{
  "n_mels": 64,
  "encoder_activation": "star_relu",
  "text_encoder_norm": "layernorm",
  "final_lr_fraction": 0.1
}
Rows from block 9 of the audio encoder of a small contrastive audio-text model, named by matrix and row number. Rows with one number belong to one neuron. Each number is 128 + 32 x the weight over its row's rms, rounded and kept within 0 to 255. All counts start at 0. Numbers have three digits each. After the name is the row's rms in percent of the matrix's.
Before each neuron's rows are labels from the 100 clips, of 14976, where the neuron reaches its highest value: "top examples" is what is common among them. Only what is clearly more common there than usual is listed. The data: synthesised sound scenes: up to three everyday sounds over a background. In brackets: how many of the 100, against the usual share in percent.
# fc1: MLP up (encoder.blocks.9.mlp.fc1.weight, 576x192), inputs 0-95
# fc2: MLP down (encoder.blocks.9.mlp.fc2.weight, 192x576, transposed), outputs 0-95

top examples: doorbell (91 vs 5.1); first sound: doorbell (62 vs 2.6); background: none (58 vs 22.3)
fc1.498 090:115158188076062098170148146163104152133078159140132101141129081150090167107122107148116198079133079134146147103132161134089129040095155206152145172118108159093124113072123136175118104079079108182129116176173130077127113047117118149119179072173114137106055126096077109134102100135194181153
fc2.498 063:152154143126169142084112076083118144156200079098140082076135135074151139120102182127117113153155174078108072110140088141125124162062143147117093098075126175157153106121153091126089129137055136079119121156102169155101145153112127120100150110068135104104138110123162113159122145152016120120

top examples: spray hiss (72 vs 5.4); first sound: spray hiss (52 vs 2.8); zipper (28 vs 5.4)
fc1.506 098:143133116092031120124143103163101202119107087148115117050169159134101057153134130168155142118156058141096093082117125164166156148136162135134168052137095116144099111099127131127137113217114048109133122154127130177181121105100157151089136141117117078126104095171222136166138167141135085116
fc2.506 036:170152104093123137151124075089125094081103068160131179158188128123166189142095117133061128052119037141105118166126039152142120126149141100121122101146131150095164111158087130097118105115111113124102218093155141148191135103086091110133080077164137119147146113131082168120136140189095178123

top examples: snoring (97 vs 5.5); first sound: snoring (54 vs 2.8)
fc1.507 097:119108139093084083157099196154162146158092149152165116062089053061116107199136119100146196150139199091129134120140144109156115139145192186088103128153123148171174122132095152122106117128095065064092144146141140202146128157179084141049158114147143133146149080178126057129121116147146111113
fc2.507 034:136105089133130140100134146109100172079186111108165136142132154173118133099131149153100110158189107074119092117151075161113123112030127147100170146126114150087050099088088105119126111131126130123125069123176125153177157089149144137160216137118096107160106141120077176151131132110125058179

top examples: vacuum cleaner (32 vs 5.7); waves (25 vs 5.8)
fc1.217 115:110092089135164091142100130114155189152186096118120105140138139159177148142160068113132070112143102123122125179134076109148112104139109150155125126126165066076180115154105182071109082112106146127107111123155067159151147032070120093128081170138223137128153177122125058172168118100148132141
fc2.217 126:109196144181095140093115156098191128090134101153133160144138090167129133129122146128109122117146117073167090086129132177159113099122149124139126180144128100096166146165126169158111104149153127178149083153122111067180139099058122163113112144149103155112157083097060132164112120078128070032

top examples: spray hiss (100 vs 5.4); first sound: spray hiss (68 vs 2.8)
fc1.379 136:188150101039070109130076095170102125088142130140134117101155207125080179124185184155153114100137091123098155180105140134137153083121135141085100121180097145175118085053148092101115121170128145123137169155077084171113129125131124143120097120152153144142110108125103107103096075125115115136
fc2.379 202:138177178077191142139130119143116128157085134173068052159115165036164154099174157155125122107150083104105158157148067146151162125140066126116140132185125114131113116174151166105122084153090125118129129132156160140092112127121113123112116098163183053073094164103106057135143104140154117168

top examples: zipper (99 vs 5.4); reverberation (80 vs 34.6); text has "room" (80 vs 34.6); text has "reverberant" (80 vs 34.6)
fc1.355 102:057116073105147163097159162147099154101140170146116083145069112142115150136118195128174177121137114139173098139175145116161152055127153134140085178147076186143135122141157134093136173112149089114097092124135159115149136088120157129087135127078145134182152194117141131159101130120167117157
fc2.355 052:123154178169080138088117138094159198073100141089097119091067118093124131112174125124091102145168191180124183124159108144140113111135161142119152099109117178146118168067156148165087083101124119132136171087110061134116111126090131114154140084128069142142139060133121132173133059112040110095

top examples: phone ringing (100 vs 5.3); first sound: phone ringing (58 vs 2.6)
fc1.544 108:144118117146118100065156124111175102112125122093125161146195088118115092090120139072154157089098151138157114133093052106144184100134124198138125176147103120111171107113124101135130153084093125146124162114147103143149144157087155106089050180105173115149137175055104089116149160071169148151
fc2.544 082:127159184165107086148097146208103162135080201065083103113081148126206119127135061139130143086053102176138114126136142179101077171116169104134163148079147141151154125101140154108072125106125113109196153165183125166113123121128154129119153088098128127144113053158136125150149098158123104106

top examples: doorbell (90 vs 5.1); number of sounds: 3 (61 vs 33.4); first sound: doorbell (43 vs 2.6)
fc1.381 101:173104087103133120096115104111111142124082134106165192158143137146140118150118143162106128116150091088165193132185064105222127139131106096074114142124136120129191093105105116116144091105098137203132113143096070168092115152140073135154055145119130104166194135204101157138169142090116151114
fc2.381 052:157109156103081105169134194164122134162200094153131117166135148123124138058140108124164144137144172116121161089116119140183167162182174177119139128100092089040066110097149108133143111155141150112098135097186119159113153112148182142082098121148099069113110120060077136105154160081154129135

top examples: snoring (100 vs 5.5); first sound: snoring (59 vs 2.8)
fc1.284 104:136143166126054066109096152138102108173098136164184087158068116099090107141067161137148155084106160098109135153113151154128154137092110159144123133143099135152153144110098128165132100114070118103089091115117097119145163144093117135154195112147210146110146145150132145135126091160094145142
fc2.284 110:121094109082133186092128203068117143109111132070174133165135136154111175152139083132073128115141043103158106117106133130136117154051122131150175162117122160157144086188100092163139176221186114142101133137073100162080156089154159125132084109119087095069147164152111109132109167148126132149

top examples: phone ringing (100 vs 5.3); first sound: phone ringing (48 vs 2.6)
fc1.167 091:134177101084094107203141121096162103161108105155120150091160069134122131109099097069166123123123135085083078166135194172119094112039138129120082139137166125066154138088148093072098085137107142152135143199142054167165148111159183158132148123143101137162150183148113178122149109145112105205
fc2.167 048:177130175112149107105139087141166171159168102125174112135111091129101125135085117163110135153120126110096076063156127129112133135122155169171172134181137083138074109151166149100095123091107145114109135194146162163106122116109100079182094130108151132082117157078093087030083170106086092096

top examples: phone ringing (100 vs 5.3); first sound: phone ringing (54 vs 2.6)
fc1.454 111:140142105145110147097108084155119110179093123163120149163094047098076152151117161127188108118141132100110056175071115128131149177128128177134140116139140064137149098088190122183136079061150159179145082107110142093099176122169172156099107177111113129095122101097170127127121155114105137101
fc2.454 153:133132122126208146058144125195184087168114136089136137168153100087143126070099140088166069096121192060107120162123137188128047088125132160185134097197097135058123088113154081082108193133136144140146138138125089163077151172162095121129163138107108102131158148115111114109107123180159116108

top examples: zipper (100 vs 5.4); first sound: zipper (75 vs 2.7)
fc1.516 106:116125116141138149143170120133179083059123111168073158133098121148085134106111117129123089116076090191146091114123118170163166094137179145106194116136094114121141107126096055187084109107148103154091125092106093198122102140100158159157141101120157190159091145093152112145071123090136106101
fc2.516 102:086090089142151138105115175142175128085127155081112119063069123131073112191118117136126143121120186161164173100132112101140061154120151082137196120085089106154128117094145185107155159066120143173093104123124096071123114046161138129137084083114106107139111126093193133115170133137098127125

top examples: snoring (99 vs 5.5); first sound: snoring (72 vs 2.8); reverberation (61 vs 34.6); text has "room" (61 vs 34.6)
fc1.82 099:138140095106113133142093112129103140134079150087176066061069103085062139146113166110152110132154109098120129121188176171089117135051140139146154131070155102143069119159082135141179135147159109198163094159128107145138100153133082133115121147137118161093202128166147131130115142115119101112
fc2.82 080:125069120092091114082115158138080100130044232087192121142140124170102116161142105140063167143137187151125117113137147173115213138120101097112159106135140122135115089100140137152151166162181069142082126134070120105078104153100085159125166149145098106104145143083079128146092182094121183110

top examples: phone ringing (100 vs 5.3); number of sounds: 3 (61 vs 33.4); first sound: phone ringing (44 vs 2.6)
fc1.179 107:092124133109142096099109123103129123186153121119157139132088184115139156142080151180131119136064118119093053155107160156094153121090117058104104186122134066127169085164173116096147135205119145191151122123096043126180151093157126100119102151131128139129161155090140059117090106122148110183
fc2.179 064:210083115112101114060120109094128096082126138168137181118165065118082113180131121113130113132165188162146115134156084161154062086176165164151059128151125130130137138121136151121130127077075139145066130145178082127137169101062146107084080093177122145144123085150152116157115134126095178091

top examples: spray hiss (97 vs 5.4); first sound: spray hiss (43 vs 2.8)
fc1.522 100:082115088090131111149119177096106103130084154157091136152077098092072095132181137171101182157102123164092117124125118142136082175152105152112144136092116074112131132180178150148113106160103135151153100137150147169113125086084113133135164082136145136158153106181119091054120134160131114198
fc2.522 153:156192116096109174138105076104106108173152169139147159075178126086158165103191161175147140160098120101133169119107152066131118138090123099094105105150156127104060159112190038167064108128128150129155141082098121137119124103134132155120120067195138143150122166190114127128117093103115078150

top examples: whoosh (100 vs 5.6); first sound: whoosh (69 vs 3.1)
fc1.47 096:139140137202120145138117155106165136129106080141098203131135133062178051108106115120083120130131128060169196117111128091150169156129106096139114124126135098111123088111168117185136086155091089140126146146187095123099133118113172132119069139135090115045092111129187124182132139109127090137
fc2.47 069:126197118075154094096098135120114102159115094126147140165155097083101181173158104137094169160119097161099109093114125134099197103124148155126152167109191148122108103151065116165191128124078138153132159164112125132152095154093110150116127139170131102179099147091132176096166099144107166189

top examples: phone ringing (100 vs 5.3); first sound: phone ringing (49 vs 2.6)
fc1.487 099:152141094114102091178142090138106132109152200205084147123108043105126123164123172108155085128077135110100079090111142135062107075084163157103127122172092108135123125126185101157165142107094183144092125169147073137141111116116093104115172153142136168087128151124160068104063144094181138110
fc2.487 126:148188159069121068131136109185106120152109092117154106129118134124156152118078115167172176140145117167156106111183097134094119143121104158099151154166100117176150089096096100088113167086137080137162146132182072130101148076166138144119163122110112112139135157118078128117115093121099050159

top examples: car horn (66 vs 5.2); first sound: car horn (37 vs 2.5)
fc1.122 101:103086131119108096103092130156195138152128072134098116132142136142142119132128194181099148159127167116096125163104122128225121175082155142093105133166186131072190039109156144112126120139112161133168102117120136141085150088102122119169070126166140126132104127144184168165148096126132028146
fc2.122 057:120170066128131160124156088127075106101136118133149168147153074112108131136168084121161099215119171157157162100134113158136127106114168153136141072111110185147112168089102051091094173123131120153100142154117137152166130132151102108148135076171084155096119130100103174084194167093147121092

top examples: phone ringing (98 vs 5.3); first sound: phone ringing (60 vs 2.6)
fc1.165 093:083129065090156122125114117159148135100128130141134131122051024158128135117073067131156102162162105100133137072100173110112218155134170074127096148177128126164129123138133123140143131087147135094088111133180116161081134123083124131174070173127152083186189156137124087133066146080135055168
fc2.165 073:151158181120120181188152141144137114143140083106120152089154162095203170091124119144055143124139145159094137207179132125132117141106103121166147138077137126099129178099113131091181128124071122166088103120080120154095124132104135116118096106122083083135107065152059177198114114126108151137

top examples: drum roll (99 vs 5.2); first sound: drum roll (49 vs 2.6)
fc1.512 153:091078072144128114107162144142200072106130134149095183118084130080131069128144103175101165106163102120166121102119113142169116099136097106155147127077135139109094067158125118125114114163084178154143109107109139126126142131079094150157186096129142114115184144107122180114195144147162093190
fc2.512 254:142108052135091153111157106158148085125114136067125151110124170099070080171156152164159144126096153167160156135146175102074136172201080136138075094074184142079094107123128069098119131175089179166174134130116166153112117097150124120143190124160156144107184142164151109110183066086165136165

top examples: snoring (99 vs 5.5); reverberation (90 vs 34.6); text has "room" (90 vs 34.6); text has "reverberant" (90 vs 34.6)
fc1.164 094:123109132073116152143074124219139076127079116108141082119106112136153149077099122120127106125146081121127133170143124161132166138122093106118126145150096143139095161124163140159143109080087119168114156161202118134146199118121129155082207104112114182118141131137095183141071136112155101127
fc2.164 055:074107155175115098096112172077100118109156136085188098143092167205141138112136180124067131150139147125140128063150115120139103122126080085175087153168089164137134085154110160172211149111117130107068135164179138123175089112115162108117167189164136100174169148194138130168152139071094095098

top examples: spray hiss (100 vs 5.4); first sound: spray hiss (26 vs 2.8)
fc1.228 133:206148087102053149141090120095056186140161164161109114123124172099115121142174093147160123091128099135112189146125140124141117129147090121092131106162126135099073126080074102182171168124120154099156148102175081180101157116129106149118104123170128093129153123172120121140165093141144083220
fc2.228 191:142157140118164158147151083159135100113073120162112096168118183122157145062200186166130187164115100108146077147164095151131101096120069133139101133122118102091087074113155172109149156180093110135120153169117121103072109091110124091123134104186158122105166150135089065130139141111112089119

top examples: drum roll (92 vs 5.2); first sound: drum roll (57 vs 2.6)
fc1.37 110:145143078111115149108096140087116118096130118109039108097118052094128119192076173095131188041139140072208147128163114143133109088144195129070119125155135109151134102100124103129092113112140111149117104132104164136171156093124145123119124126112129114138097116094105108119102140111161132127
fc2.37 085:142100139187102105138116097187081131125090092145157157145135115152132151097112146093178170100103118164130129132160165125118089166136114066159103142139112107191167157101142138166155125131155092144134160143084176087144085097103103100110067064049078154095169157120082092146128143136110113190

top examples: car horn (54 vs 5.2); phone ringing (47 vs 5.3); first sound: car horn (37 vs 2.5)
fc1.526 103:123102082136151128110142122167113150176164149056144135123155103183142140127131098122142140128205135122103145130120104154164108123128125072149107101163152156089134155110102126151103122100187130143155155091158119106101142117068114148061110092095164141039100116091177183143123133140070183110
fc2.526 073:125086146121153121139124105147116103107079119143162180136193126116143114171130114177080083082147171117141120168133105116140115210087117147168106153096100129175136137044122099085082110119129132128117166127169137182140084109152138134112068103184111143140133193096116165048122136178166145074

top examples: whoosh (90 vs 5.6); first sound: whoosh (75 vs 3.1)
fc1.304 104:074152147125111099128098107138113102101151142142112131130095139083153064065163064099140179098134162099123115121134108159097116127121142080141167083163135145113094107113138175146170144150152123105131152179194134134132096138135183159130196107143091131114120168082076167129136185141104131127
fc2.304 048:116162150164147123128166096168117132183097131175091074064057158088121108131170147122127085105199129130166128127172145149129132213165120122085227091129064100133158183118130104148092092117161121142102201118118128109119118102134050141179175128097138127145134062113137133065108169085115112152

top examples: whoosh (98 vs 5.6); first sound: whoosh (59 vs 3.1)
fc1.293 125:129064111109092107159094178192149132132086155104174130155144136103105128127114140118122146094124134093154092167143137139124088117138129122145144129118154141152148151118126151109135149149101097150128128055112062074149120167157112145154078198171144154118107162104062212155169134084117099149
fc2.293 197:132153162067130141189110144112169150160120124147103072154112157203183130097090142046128133192147112128084100107169157140122169149089140157145131080139097119181148142161140140160103116143102101133166139143153163140085131095173078113103137181025069110174084149117123083221112156080155152074

top examples: phone ringing (100 vs 5.3); first sound: phone ringing (44 vs 2.6)
fc1.242 105:136142079100110094129129060174135132150054111127117151116158094096225126108097162101134099152116112134149118124138144150065135122106082099125217131169091139095116106127120141097154125195124120152108133157086061161167130155172113156067108133139106162197145148136109094113111156074156130171
fc2.242 169:162135125074116073117147075112151087050153112139101156079108133131095134125117131116109125153120110148143140083156088111172083085122086155108136190162079111134127126147112145097107139079145125154076098162226062173142177110117135110164145143155090131140169090097121125045098099080147110147